Weights of a small segmentation model.
Training: muon at rate 0.0048, batches of 256.
Data: trained on rendered roads seen from a driver's seat, with toy cars, trees and houses, 72500 training examples, 30.0 epochs.
Rows from block 5 of the encoder of a small segmentation model, named by matrix and row number. Rows with one number within an expert belong to one neuron, the router's apart. Each number is 50 + 10 x the weight over its row's rms, rounded and kept within 0 to 99. All counts start at 0.
Before each expert's rows are labels from the 100 images, of 14848, where the router gives the expert most weight on average: "strongest on" is what is common among them; "peak on" is the class under the peak. Only what is clearly more common there than usual is listed. The data: rendered roads seen from a driver's seat, with toy cars, trees and houses. In brackets: how many of the 100, against the usual share in percent.
# router: slot weights (encoder.blocks.5.mlp.router.weight, 8x160, trained with AdamW), inputs 0-159
# up: expert up (encoder.blocks.5.mlp.up, 8x160x160), inputs 0-159
# down: expert down (encoder.blocks.5.mlp.down, 8x160x160, transposed), outputs 0-159

# expert 1
strongest on: bends right (94 vs 33.1); vehicles: zero (45 vs 12.5)
peak on: road (85 vs 35.1)
router.1:38 42 43 58 56 59 46 59 46 45 28 59 41 52 33 57 50 32 59 69 42 55 37 49 31 28 47 42 62 42 42 34 70 58 46 61 52 57 59 69 51 52 36 58 53 63 41 70 64 46 47 37 41 58 44 58 54 32 49 56 66 56 64 40 47 56 61 33 28 60 44 60 71 42 49 40 54 69 48 41 41 48 43 29 38 55 39 61 42 48 56 57 40 56 47 37 38 36 48 52 57 59 59 42 50 62 43 48 54 44 47 46 43 45 44 40 52 42 55 52 50 61 55 53 48 40 41 53 59 58 35 39 66 68 43 72 49 42 57 44 50 56 49 38 62 62 48 57 52 47 39 50 49 70 49 57 43 44 47 35
up.9:61 36 53 56 47 42 57 45 60 60 49 61 39 56 42 60 36 59 48 43 41 52 41 49 51 35 49 53 44 43 60 42 36 50 53 33 70 55 59 56 49 62 49 39 72 44 47 45 54 58 51 67 63 44 29 60 49 57 19 56 45 54 52 64 32 42 80 45 46 34 67 61 60 49 50 44 58 49 71 65 38 49 54 46 38 45 64 48 49 65 51 41 56 44 41 43 49 49 59 49 61 62 49 34 51 46 58 43 38 39 55 48 46 31 49 52 57 26 32 54 56 50 53 54 38 57 54 53 44 54 59 63 31 65 41 40 60 48 51 56 53 39 51 48 48 48 46 46 63 49 42 71 34 58 53 54 63 33 62 45
down.9:40 41 56 36 47 47 39 69 29 37 46 40 61 62 57 47 51 43 46 38 43 42 69 46 55 56 71 47 62 59 45 64 52 56 58 50 34 39 41 61 46 42 56 69 32 63 35 46 48 40 54 32 37 58 59 49 32 53 68 50 57 39 48 41 59 62 44 67 57 56 33 36 40 53 42 61 51 50 35 49 61 60 58 66 55 55 44 37 49 39 53 53 41 51 51 56 40 52 55 58 48 45 51 45 45 50 66 57 42 62 50 63 63 64 62 43 45 61 51 64 23 26 56 52 63 55 39 44 43 47 50 49 33 49 44 38 49 50 55 51 33 31 51 58 55 39 53 56 52 53 57 42 47 55 50 50 54 67 50 76
up.10:45 61 51 55 40 57 40 39 53 63 46 58 67 44 44 39 56 48 52 30 64 54 43 54 40 56 69 69 34 34 61 46 31 44 52 42 44 46 35 48 59 54 48 48 46 47 35 47 67 44 51 58 61 50 51 40 65 38 43 52 62 34 56 44 55 43 53 35 55 72 75 33 45 34 45 36 42 45 35 54 40 53 45 57 52 67 44 38 44 49 57 54 46 58 43 37 34 51 47 47 54 59 68 44 42 37 47 71 64 62 66 46 51 44 46 43 65 60 44 52 53 55 38 49 49 31 45 61 53 30 65 68 52 47 38 45 46 44 50 57 43 45 49 71 52 50 58 46 42 53 48 42 66 54 56 64 53 59 38 71
down.10:41 57 34 50 41 38 66 46 56 65 56 39 53 49 38 62 50 67 42 58 31 39 53 59 53 48 56 35 49 55 57 52 49 48 48 53 32 63 65 51 38 68 37 57 49 51 54 67 60 45 33 39 35 37 54 42 42 51 63 58 53 47 49 63 56 61 61 64 46 25 47 57 63 46 57 55 48 51 43 33 66 54 52 55 52 53 32 59 44 40 49 59 37 49 43 52 52 53 50 46 40 48 27 31 43 59 30 46 46 49 56 55 41 57 64 55 37 37 44 57 46 43 58 60 41 61 54 63 58 60 50 63 55 37 60 49 66 49 32 45 47 38 69 33 65 55 52 30 69 56 45 49 49 43 41 61 53 41 68 48
up.11:60 59 49 49 57 46 67 33 29 63 43 55 46 48 55 52 57 57 54 50 47 51 45 61 64 58 66 35 31 61 46 64 37 44 48 66 67 42 44 44 55 25 47 55 49 56 39 46 51 62 47 49 41 42 52 41 55 63 54 57 69 47 53 65 40 60 52 35 61 44 61 52 52 64 72 36 46 59 49 51 49 58 35 50 55 58 53 47 57 55 39 40 38 34 45 44 50 58 56 57 49 47 36 29 54 53 64 55 48 52 37 38 51 42 56 41 36 50 64 50 53 50 48 63 37 41 49 45 28 43 65 43 59 25 57 53 64 57 39 53 40 59 60 52 46 50 61 59 61 40 69 40 41 44 65 18 41 50 50 43
down.11:51 61 70 66 46 63 37 69 64 50 51 33 50 52 49 37 32 41 48 41 31 55 52 48 45 53 47 54 55 54 72 48 66 57 56 41 33 51 58 59 53 54 43 54 55 57 56 44 54 49 60 52 45 51 33 71 46 26 31 35 49 34 34 47 53 55 51 59 30 42 61 51 42 58 49 45 42 60 55 40 58 43 47 56 65 51 46 50 44 36 57 48 48 52 64 46 38 44 38 38 30 55 53 38 43 60 43 46 52 47 61 42 59 52 48 50 27 52 39 55 36 52 46 52 28 47 58 72 43 68 46 48 45 51 35 52 65 59 45 54 64 51 70 68 60 53 55 44 50 51 49 64 56 63 48 66 64 50 49 41
up.12:35 46 42 48 54 43 37 44 54 61 55 63 50 35 63 66 60 71 80 49 56 49 42 43 26 42 43 53 46 58 37 51 65 49 57 49 53 42 47 50 41 55 70 75 42 64 57 49 41 43 50 52 53 52 43 60 51 37 48 41 57 48 55 76 65 63 41 69 47 31 48 40 46 53 43 45 35 38 56 51 53 59 53 74 38 69 56 49 55 55 53 60 63 46 52 37 40 37 38 53 49 43 53 47 36 59 36 43 45 47 43 46 49 48 55 49 45 52 44 64 43 44 55 71 47 51 40 45 37 32 50 58 60 46 52 66 47 57 62 38 48 42 51 48 43 46 40 54 53 59 57 38 41 40 59 48 47 81 53 40
down.12:51 45 54 37 58 42 66 61 48 67 43 69 44 47 50 69 50 51 38 42 46 55 32 53 41 46 49 42 27 50 44 55 49 72 59 19 56 51 51 60 33 56 49 38 48 54 50 53 48 61 32 61 55 32 57 55 71 31 54 55 49 64 49 39 42 49 58 44 47 52 69 44 61 59 50 28 56 48 41 62 55 36 51 55 61 52 61 48 41 55 61 55 49 63 42 45 48 45 52 47 41 40 31 67 63 56 50 37 52 49 54 47 44 51 55 42 39 52 57 40 53 52 41 42 41 39 59 52 56 60 42 47 37 69 45 61 68 61 50 45 43 38 58 50 59 61 56 29 53 39 63 60 64 28 43 35 59 52 40 56

# expert 4
strongest on: crossing stripes (95 vs 25.2); double yellow line (63 vs 24.3); straight (61 vs 32.9); vehicles: zero (30 vs 12.5)
peak on: road (83 vs 35.1)
router.4:36 49 55 61 39 64 56 56 48 66 50 44 58 50 57 48 53 40 55 31 75 58 59 41 58 55 34 53 60 38 47 57 53 38 62 46 53 37 41 54 46 58 40 45 47 51 52 58 39 45 34 38 64 68 57 58 41 33 58 54 55 64 60 49 56 61 62 45 26 54 52 43 63 50 47 54 49 47 53 46 46 57 41 53 54 37 43 62 64 40 48 54 47 54 50 59 47 38 50 40 41 57 49 50 42 66 43 36 51 36 64 56 48 38 35 26 69 62 66 52 40 41 51 28 37 36 38 48 40 32 41 48 48 33 66 63 50 62 40 57 41 39 45 43 30 50 68 53 53 56 54 57 58 59 63 47 61 54 49 27
up.6:50 54 53 50 44 46 60 46 40 47 44 60 40 39 60 52 44 55 49 54 52 55 65 54 26 38 56 42 56 56 48 46 52 34 48 55 64 37 54 53 45 49 69 51 59 36 49 51 66 42 66 61 49 53 56 63 51 53 57 58 59 53 39 69 42 59 47 37 53 53 45 63 54 48 57 56 50 71 45 52 32 57 39 40 45 48 61 45 62 37 58 29 42 46 30 42 61 59 66 61 56 49 44 56 67 56 60 48 52 65 48 50 39 67 33 41 43 55 53 25 55 44 23 58 48 56 65 34 38 55 53 46 54 42 52 44 72 48 39 41 69 38 37 42 48 30 59 44 34 51 48 64 31 50 41 42 56 41 54 64
down.6:54 58 54 48 57 36 49 48 31 41 55 60 60 38 51 41 56 47 32 32 57 42 42 50 67 45 50 63 35 47 39 72 39 52 66 51 48 53 41 31 63 52 51 46 50 33 63 55 63 38 48 38 58 51 50 45 46 49 44 47 49 48 20 53 38 65 55 60 51 43 41 44 57 37 44 57 79 57 53 40 55 53 45 67 41 63 48 73 51 47 60 42 45 46 61 71 43 43 64 51 33 74 40 45 55 46 57 60 43 41 37 31 60 51 74 37 60 49 56 54 47 42 54 49 58 33 54 47 52 58 59 52 46 51 52 59 46 41 41 58 43 40 38 65 48 63 66 38 41 57 58 37 44 43 57 56 57 54 44 48
up.7:54 58 54 46 47 55 62 46 49 73 49 63 25 40 55 47 52 43 45 62 31 54 61 51 39 40 40 55 48 34 51 36 56 47 42 35 54 48 73 41 44 67 57 31 46 34 52 40 46 46 41 50 45 54 47 30 52 57 62 33 45 42 44 42 57 66 48 53 55 58 44 57 62 62 26 48 49 59 41 69 47 34 68 40 36 49 46 52 50 55 37 50 63 50 49 38 61 40 38 37 43 38 49 57 40 68 41 55 53 45 48 51 65 57 63 43 58 50 46 41 52 63 46 51 55 51 58 47 35 57 50 55 66 51 60 62 43 35 67 47 63 46 35 53 72 57 66 56 46 51 55 60 68 32 56 61 54 53 36 44
down.7:43 65 42 43 48 34 48 43 45 41 58 38 56 36 46 45 37 64 44 45 60 34 35 66 47 69 54 64 53 41 55 51 50 55 54 54 71 51 37 53 41 48 39 51 52 47 45 53 48 61 59 50 48 48 59 50 61 77 42 49 58 49 46 50 59 41 69 53 52 59 61 61 39 40 56 40 39 55 32 71 50 50 46 41 37 38 50 61 47 51 40 39 38 48 53 38 36 53 42 31 50 33 43 69 48 45 62 64 51 64 53 50 67 54 69 49 58 49 55 59 39 53 38 52 50 39 27 58 45 52 49 43 58 56 69 62 42 48 50 46 35 60 67 40 26 59 61 57 35 51 52 48 67 62 33 49 63 43 59 55
up.8:42 37 53 72 53 38 46 52 62 57 45 38 50 39 51 59 54 45 34 44 32 44 43 57 34 45 42 63 54 59 31 62 57 56 33 34 47 58 57 40 44 44 65 45 34 32 57 38 52 49 38 49 48 57 71 69 50 53 70 65 37 58 39 58 47 61 49 46 49 41 58 43 45 50 56 41 57 64 55 44 51 56 38 49 39 50 46 48 37 59 55 45 55 52 65 58 60 54 41 40 54 59 63 56 29 43 53 54 31 70 46 56 60 55 48 41 50 29 48 57 51 55 38 65 52 61 44 60 62 65 55 56 39 50 46 50 33 39 47 41 59 50 36 57 55 66 54 52 66 53 27 67 62 53 30 46 56 44 37 51
down.8:62 61 35 46 47 52 70 43 26 43 59 63 63 47 40 59 66 42 53 54 53 54 50 51 37 61 58 29 67 49 58 53 34 53 55 51 52 60 41 42 36 58 38 42 36 42 50 64 47 58 58 50 46 37 49 30 66 53 38 53 69 36 33 56 53 33 64 35 37 37 60 52 50 40 54 45 53 58 60 45 51 51 60 43 59 61 46 66 47 51 41 44 52 58 50 38 42 53 65 51 48 49 45 62 65 46 55 62 54 50 64 61 53 46 57 55 61 70 38 68 63 59 50 44 48 54 24 39 40 27 53 34 34 63 48 46 55 48 59 43 61 42 47 53 40 44 55 44 49 56 45 40 27 52 55 54 52 59 65 45
up.9:50 47 38 51 49 47 36 49 50 66 55 55 47 50 56 55 38 49 48 46 43 56 54 49 62 49 47 33 24 56 60 49 54 39 51 73 37 40 41 26 70 54 36 53 63 52 66 49 45 50 48 38 54 31 46 32 39 51 48 55 29 48 47 69 35 46 57 65 60 56 49 40 51 61 47 50 54 53 49 42 51 52 37 42 54 52 58 54 43 56 52 56 50 45 58 58 61 42 58 48 37 64 42 41 56 38 60 52 51 66 52 32 70 50 53 42 57 58 26 59 42 37 50 48 54 56 40 35 35 32 45 39 40 62 61 72 54 66 60 54 54 34 58 77 56 51 46 35 48 56 55 56 61 58 62 44 59 53 55 33
down.9:43 60 46 39 46 51 60 58 69 38 42 61 42 47 50 63 47 37 42 31 50 50 43 71 42 49 53 65 44 40 28 47 61 60 58 40 57 48 69 55 57 62 65 42 44 51 56 50 51 45 59 63 44 61 42 72 53 55 43 38 42 57 65 49 58 81 39 56 43 40 43 45 53 40 56 68 36 38 37 32 42 44 57 49 36 48 53 31 56 55 38 48 59 56 57 47 38 48 54 55 39 44 47 57 64 41 38 54 53 51 53 53 50 56 53 52 49 33 64 38 44 40 57 36 36 57 75 64 66 60 52 57 46 45 52 37 60 43 56 29 54 53 35 61 64 51 56 67 48 42 48 49 46 62 38 43 48 32 52 54

# expert 7
strongest on: line: no line (87 vs 24.8); vehicles: zero (36 vs 12.5)
peak on: road (100 vs 35.1)
router.7:38 58 38 36 47 69 62 63 65 60 56 59 63 56 60 66 51 42 47 39 50 55 49 62 47 51 61 62 43 52 57 35 60 61 62 58 61 37 62 52 37 44 51 42 39 48 30 62 44 45 50 51 46 57 69 60 46 48 66 47 45 59 53 39 61 47 59 35 63 60 44 49 43 29 50 42 51 44 68 23 58 41 42 49 35 30 58 53 46 60 61 49 43 42 35 42 54 58 52 49 38 56 63 37 48 58 33 41 41 64 45 52 64 55 33 55 41 38 42 34 46 44 39 52 58 48 34 67 49 62 51 44 52 42 45 61 43 55 52 65 55 44 42 41 36 44 65 39 56 32 64 57 37 66 45 47 49 57 52 58
up.10:63 39 55 59 74 47 47 48 56 53 38 57 49 44 61 57 53 79 40 42 34 37 42 39 59 43 20 49 36 48 44 46 49 48 47 51 49 41 38 54 41 72 62 44 51 61 55 53 53 48 42 56 44 58 59 58 29 34 62 57 70 49 36 55 49 44 57 45 58 41 56 57 32 43 71 38 65 39 52 52 28 56 46 61 41 64 64 52 58 36 42 55 33 69 46 45 43 48 51 50 42 48 36 61 53 52 49 45 59 56 67 62 33 49 64 63 54 56 47 42 43 48 47 53 46 54 44 60 63 48 33 59 47 63 59 30 52 45 46 44 36 45 49 66 49 60 65 52 33 48 40 60 58 45 56 46 46 42 45 47
down.10:51 41 61 60 34 50 49 56 56 47 51 49 58 36 55 46 51 55 50 61 59 54 57 53 60 45 66 51 47 34 48 45 32 51 39 59 37 51 50 52 63 39 46 66 53 46 24 43 28 52 63 54 54 48 55 40 68 58 38 50 48 43 68 47 48 46 53 63 60 42 35 42 53 55 42 46 51 57 41 71 46 45 46 40 68 25 45 43 45 55 59 29 72 39 47 59 71 44 59 61 59 55 49 65 38 36 50 53 33 41 39 43 59 52 46 35 49 52 56 53 40 61 48 51 49 56 71 38 43 58 67 33 40 44 46 47 56 47 35 63 58 56 44 49 57 53 45 74 50 51 40 34 39 49 42 71 37 60 59 41
up.11:63 52 42 47 54 60 54 58 55 58 62 43 40 46 67 39 51 62 47 36 63 43 52 59 46 44 56 51 56 56 43 68 43 50 39 52 66 67 47 64 48 48 50 39 61 54 61 53 39 55 36 61 40 56 46 50 67 53 33 65 53 51 53 40 45 67 51 54 12 57 56 40 50 41 58 53 45 62 51 54 67 49 61 49 29 48 51 53 60 59 40 48 27 55 50 42 64 43 54 36 49 45 36 41 31 64 26 34 48 48 47 30 67 58 39 48 55 50 54 53 55 56 60 48 38 64 41 37 58 40 42 41 57 43 59 39 59 41 53 48 50 50 41 46 56 70 46 41 43 49 59 55 64 51 52 56 34 46 76 50
down.11:55 38 56 42 50 48 42 48 59 35 25 54 56 51 39 37 55 47 55 40 45 45 44 46 56 52 43 43 45 55 50 41 60 59 65 60 45 52 57 59 42 52 52 47 57 39 54 54 46 37 77 56 58 60 53 49 43 49 76 42 59 56 26 43 51 43 60 34 61 58 52 69 55 47 43 46 60 33 53 53 34 44 36 53 53 39 42 38 48 34 52 45 63 34 48 53 48 54 57 46 51 42 50 58 65 51 59 78 58 62 52 37 54 31 49 52 69 41 41 61 33 63 31 48 48 34 54 45 40 44 59 53 46 65 48 75 55 44 44 53 48 47 61 75 40 39 46 64 52 44 39 44 44 62 54 50 68 57 38 54
up.12:63 42 42 71 43 55 48 45 44 49 48 50 55 34 35 40 54 41 55 40 42 57 46 51 42 43 54 43 42 54 55 49 39 63 49 42 46 46 48 46 59 68 61 35 33 56 49 54 56 62 52 42 52 61 40 32 50 58 31 58 49 37 56 35 54 46 58 49 37 63 64 51 43 52 41 50 45 49 40 53 52 40 50 41 49 43 67 59 34 50 34 41 45 47 67 35 56 64 56 54 30 61 39 57 68 47 48 71 32 38 44 41 56 51 44 58 55 40 51 35 53 50 65 49 55 48 49 46 49 57 44 50 44 64 50 43 49 54 89 33 61 79 59 46 54 63 49 51 55 47 72 51 43 43 47 59 68 55 46 73
down.12:26 64 64 54 46 47 56 54 54 48 46 48 62 54 65 52 51 56 56 39 53 62 46 47 40 47 60 50 54 36 55 55 54 58 64 55 53 79 55 42 38 42 31 50 70 54 59 54 45 47 43 48 65 40 50 52 44 62 55 58 62 65 30 61 43 45 44 38 46 43 66 57 64 48 43 55 44 49 49 56 55 64 51 51 47 50 38 73 55 38 58 53 47 42 54 36 39 43 50 37 61 37 54 52 27 71 51 52 49 60 59 47 49 51 19 33 47 38 36 47 56 36 39 49 48 41 60 57 32 32 35 54 58 45 45 61 30 53 55 47 63 37 58 48 46 59 54 52 49 60 50 45 62 48 68 56 40 28 53 37
up.13:52 52 54 57 45 58 39 58 47 49 61 48 52 44 54 62 51 45 59 34 50 66 47 67 45 38 53 49 53 55 45 57 50 39 46 25 31 69 47 30 47 52 38 51 39 75 53 55 57 51 47 56 72 54 22 67 64 43 30 58 72 50 36 54 37 53 49 43 37 57 43 37 51 53 47 67 60 57 53 44 47 60 53 58 51 46 74 52 47 47 22 58 56 34 62 67 35 42 38 53 45 52 49 38 55 46 64 50 34 50 49 46 62 48 54 56 43 45 51 62 58 63 35 42 37 57 38 38 40 62 39 56 29 56 44 58 47 49 63 47 55 52 55 52 46 59 43 44 44 41 53 50 43 44 53 44 46 64 47 61
down.13:55 37 43 60 65 37 79 46 59 46 26 57 41 57 62 46 36 35 57 61 55 59 63 45 55 38 55 41 60 47 44 44 47 55 67 60 67 31 62 70 49 60 43 49 60 56 43 41 57 53 54 36 39 44 59 36 47 62 57 37 46 50 41 49 68 38 52 57 49 47 53 56 56 44 35 41 37 41 55 89 53 53 35 32 45 58 39 42 61 45 66 44 40 59 57 60 56 55 44 40 43 31 52 58 41 54 49 47 58 59 36 54 37 47 50 44 52 46 47 43 55 40 53 43 51 39 45 68 57 46 68 63 53 56 52 51 40 65 48 39 40 49 47 49 50 34 55 55 52 65 42 45 53 47 58 69 51 39 52 42

# expert 6
strongest on: truck (100 vs 54.9); vehicles: two (77 vs 41.9)
peak on: truck (99 vs 4.6)
router.6:49 51 64 58 64 43 39 62 56 49 39 69 56 64 39 54 37 58 30 46 35 51 55 42 66 52 35 51 42 56 36 77 51 56 45 44 49 48 44 37 38 46 40 51 43 39 54 54 56 46 45 38 62 58 63 59 53 60 50 41 43 55 41 47 58 57 63 47 45 53 44 36 39 62 46 45 34 59 63 62 49 55 55 67 61 58 52 49 59 39 37 70 48 60 31 48 53 47 36 43 30 49 51 47 47 36 48 64 38 61 46 47 65 55 55 34 45 39 55 67 55 48 42 41 56 82 43 75 38 50 44 50 54 68 49 39 52 50 60 45 47 46 52 55 58 46 38 48 72 44 51 56 66 47 57 52 63 33 61 46
up.5:45 38 65 51 65 43 58 50 49 51 42 56 43 49 58 65 39 71 53 54 57 58 56 65 52 61 48 51 50 49 44 44 54 37 71 66 48 55 69 55 60 50 55 33 50 34 42 59 64 41 45 55 42 52 55 53 39 37 41 35 59 45 57 48 52 49 53 35 42 49 55 55 55 44 67 31 49 36 55 51 48 46 38 41 54 41 53 58 41 46 65 58 58 66 50 40 50 52 57 48 43 37 49 66 70 67 36 52 51 37 63 42 43 39 34 45 57 48 55 44 42 52 67 46 49 47 49 53 46 51 44 64 49 52 61 66 31 32 51 49 44 31 39 29 49 67 39 40 61 38 45 28 41 75 50 29 49 52 71 44
down.5:41 44 43 42 41 65 30 47 45 59 62 35 66 48 30 34 47 71 70 31 45 52 50 49 62 75 44 54 52 55 56 43 50 51 52 47 35 38 52 44 37 57 36 46 48 55 51 33 47 53 56 44 43 41 49 41 69 49 41 49 19 62 57 57 46 58 64 55 43 51 44 43 33 48 67 65 43 69 57 53 54 54 53 49 53 57 53 52 42 39 44 44 41 42 52 56 59 47 54 62 54 58 52 44 32 49 49 46 61 46 33 63 48 46 59 55 33 48 38 58 60 46 61 65 38 54 66 48 39 57 51 48 39 63 53 44 59 56 44 74 55 53 46 68 50 31 64 54 62 50 57 58 47 68 39 39 43 52 55 40
up.6:58 45 53 44 60 58 46 50 57 40 31 44 51 33 41 69 36 47 53 52 47 61 57 62 60 46 61 46 51 69 51 46 43 34 47 48 60 56 43 34 50 37 56 51 57 53 29 43 34 49 67 50 75 55 66 45 74 32 49 63 37 70 31 63 36 51 42 58 54 58 47 44 59 60 51 41 42 65 58 41 50 50 42 63 63 45 49 64 51 45 56 32 85 45 43 59 43 64 39 55 63 36 56 54 53 63 47 41 43 60 41 54 62 58 43 37 43 45 56 43 42 47 40 53 38 45 54 61 51 48 46 51 43 50 37 53 49 48 50 64 41 50 54 42 47 66 38 52 36 46 67 45 31 39 58 57 57 38 53 48
down.6:47 50 61 49 57 40 53 46 60 49 59 44 55 45 43 27 74 53 39 60 60 41 53 43 35 60 32 30 44 51 50 57 50 51 60 45 49 58 53 43 53 59 38 51 36 44 60 39 57 63 35 53 45 43 54 47 31 56 53 66 47 46 11 44 60 51 50 39 38 65 59 58 52 57 57 51 52 47 61 49 49 44 63 45 51 60 35 67 52 37 52 47 42 36 52 52 55 31 53 37 17 64 39 45 46 51 71 44 47 44 59 51 48 48 34 68 64 43 50 51 58 48 49 70 55 56 47 46 42 58 50 39 47 44 59 52 52 45 47 47 55 38 43 65 54 55 45 55 62 66 41 58 65 40 40 48 70 67 57 52
up.7:49 55 53 57 37 50 63 39 47 55 51 57 57 36 40 32 42 65 43 47 47 50 61 36 66 29 58 52 68 55 60 83 49 55 56 58 45 59 48 31 49 46 49 46 41 56 59 43 61 42 65 58 86 64 33 40 50 47 51 54 38 58 55 54 52 46 59 59 49 43 55 51 56 67 35 62 63 46 37 74 35 61 58 54 43 48 47 59 51 42 54 37 51 47 38 38 59 54 39 42 49 47 40 51 41 52 57 43 38 50 51 58 54 53 36 43 40 48 45 79 34 51 44 45 42 54 50 41 68 55 32 31 54 34 62 43 38 54 46 50 40 59 48 52 54 41 55 66 41 45 48 46 57 44 53 59 63 44 52 44
down.7:53 41 57 46 42 47 56 41 63 47 56 56 46 50 54 45 48 45 52 54 52 34 40 59 23 62 40 56 50 45 35 33 49 55 27 51 61 42 49 62 57 41 61 66 56 39 29 44 57 57 64 42 41 39 57 57 60 58 53 62 49 63 27 38 49 51 49 45 51 49 46 44 30 44 74 61 56 61 54 48 66 45 63 61 52 61 50 46 61 67 54 76 47 66 56 58 43 53 45 65 50 65 54 53 48 39 54 31 44 40 47 48 60 40 70 55 50 55 47 41 48 37 46 59 71 51 33 39 42 34 60 60 54 55 47 43 35 38 51 59 59 38 51 58 49 61 29 52 48 46 39 38 51 64 33 45 44 56 52 59
up.8:54 41 51 62 49 34 42 69 36 49 54 43 49 77 46 71 71 60 48 48 50 50 60 55 58 59 52 45 61 36 44 58 57 41 65 48 38 57 67 43 58 48 40 71 47 59 41 50 62 51 46 53 30 55 46 51 39 55 57 46 49 30 36 49 45 54 53 49 60 57 36 40 47 49 54 48 51 70 36 58 49 61 35 50 53 42 46 49 28 69 64 52 55 57 61 51 56 58 52 51 42 45 42 46 38 37 49 52 39 58 43 46 40 46 54 37 40 36 29 52 31 54 59 73 48 55 72 41 19 44 65 49 55 58 52 57 43 54 52 61 62 50 47 49 49 52 60 51 64 38 50 41 48 67 47 36 38 40 42 52
down.8:50 52 36 48 61 61 46 53 54 64 54 69 34 52 54 42 51 51 49 52 54 53 44 41 62 56 53 41 50 64 51 59 44 69 41 56 50 43 60 52 42 44 56 38 53 52 63 51 63 52 46 55 47 61 46 47 46 53 41 64 46 51 52 55 43 49 35 51 40 38 41 45 46 40 33 66 57 33 56 26 57 48 36 64 47 49 71 35 52 50 41 40 33 53 52 48 27 52 50 42 60 46 45 46 47 59 64 52 45 31 44 57 44 55 56 70 62 44 39 54 60 85 54 43 63 64 48 52 57 51 33 51 46 40 23 58 57 57 52 41 48 50 46 42 71 67 61 47 43 21 49 59 53 39 59 39 33 56 46 60